Weights of a small segmentation model: encoder activation gelu, muon at rate 0.0076.
Rows from expert 7 of block 3 of the encoder, named by matrix and row number. Rows with one number belong to one neuron. Each number is 128 + 24 x the weight over its row's rms, rounded and kept within 0 to 255. All counts start at 0. Numbers have three digits each. After the name is the row's rms in percent of the matrix's.
# up: expert up (encoder.blocks.3.mlp.up, 16x192x192), inputs 64-127
# down: expert down (encoder.blocks.3.mlp.down, 16x192x192, transposed), outputs 64-127
up.74 123:145125110109117116124171095157109139149145154115125156075128129102117154127143136096150132081149096142104096143104129136162091095104138085138137140146145108097142138147113131125128137150119123
down.74 116:121158159107137148102089124114133136104193127104112102128103121139111138129131104128147125165151111146130108131137076117110131130154063126162152164083155110129113127119148136158087119132101081
up.75 134:122148130105149132171139133132118105097177153108108133094084156085105117157106130141110106132097131100159122137147141139138152161094143142171132144119138138111103151124110118118119115150106112
down.75 126:164175126139109078108152126146143127122126118116143128181129129151116101158122139136092163137090126113129136133157144131110166129103078120130121153120126106129113148104134128111120182117110073
up.76 125:115147127124122156100137139132102105141140080157115164111124126131110139158084117111122069142171090121103143097143130154097103117127147151171114118129153126131162137120088172192140116130133140
down.76 115:100134086148156149096127151124084141145120130108079139110112140157123131092112117107132135139154157138136147090111152141148183148143080140110105151157094118134117131099170124113119140119131100
up.77 036:148133148139108147134107106141158109123114106133140123132156114131144144120104121126169132090138104123120093189122141116108074148127104158144139137093113112097104126126129141103118137148151100
down.77 036:133152143183107157139085122109142113138113132129157148132180133116151108137130154150083118110105134106143129119165118123097122173163144162103050134140107163098127094117149139127173087110134154
up.78 124:135128121142095155112129155141127155146124145146102137114154147107121140119153192094156130124120158112089142132159136194099139104107154105101114129148149139141140120127097114103135100092146104
down.78 122:111159137154144134123145135138128139093099124155141147102137134157132119121103131116096166123119106138109118143128105058093128128095116121139104132113126143091132116127126101112111124137117106
up.79 117:133134134157126093139107119163126107143091184130157143099117120168127143099140111140127118090133139144169177130125123116103131166129187117142107106131130174140122134146159116090161100112144120
down.79 116:116145183134129176132093136106162122118139114134120145163122132126109154098129123138184123149115109121140159152164136115128132103110153190139129104107153068110143187122098110129123122118122129
up.80 114:088137115136160162134088098130108118116138125130136123160103130151156125161150159129108136105102102150108102137111100143104092162172139145107142098094098130130130181129125140133171181135138154
down.80 112:151110073091082151112184110151122124139091137137133140114125152152115122110108139074110118117126149112132139126101121100132139112160145108120130129113107141110117123176131113094130128111130149
up.81 121:172152062131119099155142129145140122137125142120147111135141149144117146138171105092140145174111122108112115107123076104149173101093129126131127126110134146106107133132151091145120119099092152
down.81 129:127145119099119147132122156095120136154145117119102103155139134125117157158082126112135129094134107145111200135109127171082133146132150124144110135123113135111130160098152159115123115120141131
up.82 108:122126129126137117151107129141145134166146100073142134120164155080152149189150105122137140119149119119123146130083141154149096125123119101119123083128121149100084148109143143135156113137111144
down.82 108:116148137112121111139104116139102099173139117164117154100162129149131135143111123144117128129120092136124105111110101133127110123135133128168114128145078125130161158158136147121148114126109094
up.83 133:151127130121120111124158067107141147111125155130143095090107148096097120169149149147166140134109133152143120102144130151105101096129136158163111073119130082152158161133139123111175125075146105
down.83 154:111097145133124150108126121160113120106148135140145091103093148149132075134163095132126125132107145116139151135126133153145109109097146140105152142127095118113147110137117155123153116181126149
up.84 080:133165133186100118146121116147125126162128130126111132106098118171144135131126184098139105116049144139121147167152161137089141105117081092143124156134095114158131177117142118100078098155126116
down.84 085:135129139112139099154131145125114127138100124122153139108138155117103096089108125133148147102133162166148128109157113085164137141186114163119070155171106160108175121116081166098127157120117101
up.85 040:141134089105159136124125159159111114114099145134168103111131135090143181106186147091125083154135114148122095118146115140131176127142167097171142146158113119091110110097153106102123139097151123
down.85 041:140071170140131138108176117119119129116138159126129126163146146119162135129098115118137148119125106137073125075111102113086087136162117116133111173081097131166139158177108124128115120143122116
up.86 134:132138168132081124144132128134131102137116102114102113170149147121143119081133114102079108163113144110107183133165160098131146092149099087128103102153136073146140175134107144099154107145121132
down.86 125:121137137095108156133088142162153122128100152117129116139110160098134108092137089151116154149134167093119126134124101105093102153097164151174098089175134110144139149133165105136134074153130102
up.87 112:117115085128136142134068137158129097127115140062146096153132172113127133129145105158101167172090107141155170106120109186144132121096154105109146137150166164125124139167110181163120118091131148
down.87 118:165162127133099132129185096108140129168154071145142093113127149139100167114089142108138146108159145101126129134118185160108099090154108071150145117097141118124114147130159132116141123158123088
up.88 109:141107159150123123147123109123117114130130126111123138162100110159109096118133149086138145133119170137146123146149153121143120186130100156143126123126131110156176152124113177138142109127144078
down.88 113:129105129172167164153147085135112151158082145143117126137116155147128162110157132117092165169118104135130140141121122117126108113128164097133131122152170157079111108148150080145156087151161112
up.89 110:125138061145125189153128139130086131082124152120118145127116121180125155116135161141075160143147113125107141152142097165117122126140128113145133121171121171170157161101109152085114122164084126
down.89 104:114079125144146155114103084145136137156136104118114152126118095108090170158120156106171128094162167096132144154145163110152157133185130107113111140133149131152133124166105104101126119132179147
up.90 099:139133154141141120132154097144077124122077144188148130129172121112120135061128148138111109143153126133147104158138148116162120123155133121123132167129112153179113139129127133134081106143129124
down.90 099:127128134099115140132133123163101132135140087166115152126117150120127110130150119122146152116129131124124127098138139116107114121084131117146173179118090121134135148163127089123068121110080126
up.91 128:165174154146120147120102162144135121081119117131117122125168126143111127065098093129108140094152138153114121118111135159093107141165135143106131096085152107104120092123121164148122140120119147
down.91 132:143126096131156081126145143115145138138170129107123163129136135112075189093089158132150155158149141135112127147139115111113143147069103123138122139157125161150116139108121095129123177153122130
up.92 017:100105126132128103140136094112133119136119142143122207091128117122082156081121147164118118119107109149078157123099123126150097133135095114125134136137125121129131150121119139131125125092174095
down.92 018:147092127161156134096102101077107147099129139085137122128200156131157107133139105101125113101105149139118159101168090093086142135138149159129124118137116139107126131149106083125115199099161144
up.93 140:144137149110092164134101146089063143156130164119112156122083138120138189149157157155130100077125140133107114166145169137155125151127166141108130132173127112131123098132090134132167130156104144
down.93 114:123119140152127103132156149171107163127137148168152111103165149124125148104097132082117148160098130116155141096091102134131138155110085135135138167152131172109144169125183117087114116100144135
up.94 133:118093110126146117162131164171143058113163104169124185155139121153133121115157113166139118125174091120124112077098144128146140113117121140136120130118104097170146117138130156124110140223118129
down.94 122:102178124125108113120149145142134141156164158135102150153129149176127154119114136147105148122167152133132104131174133109111151139127106127091151111163141136114130121114117110174086159107136096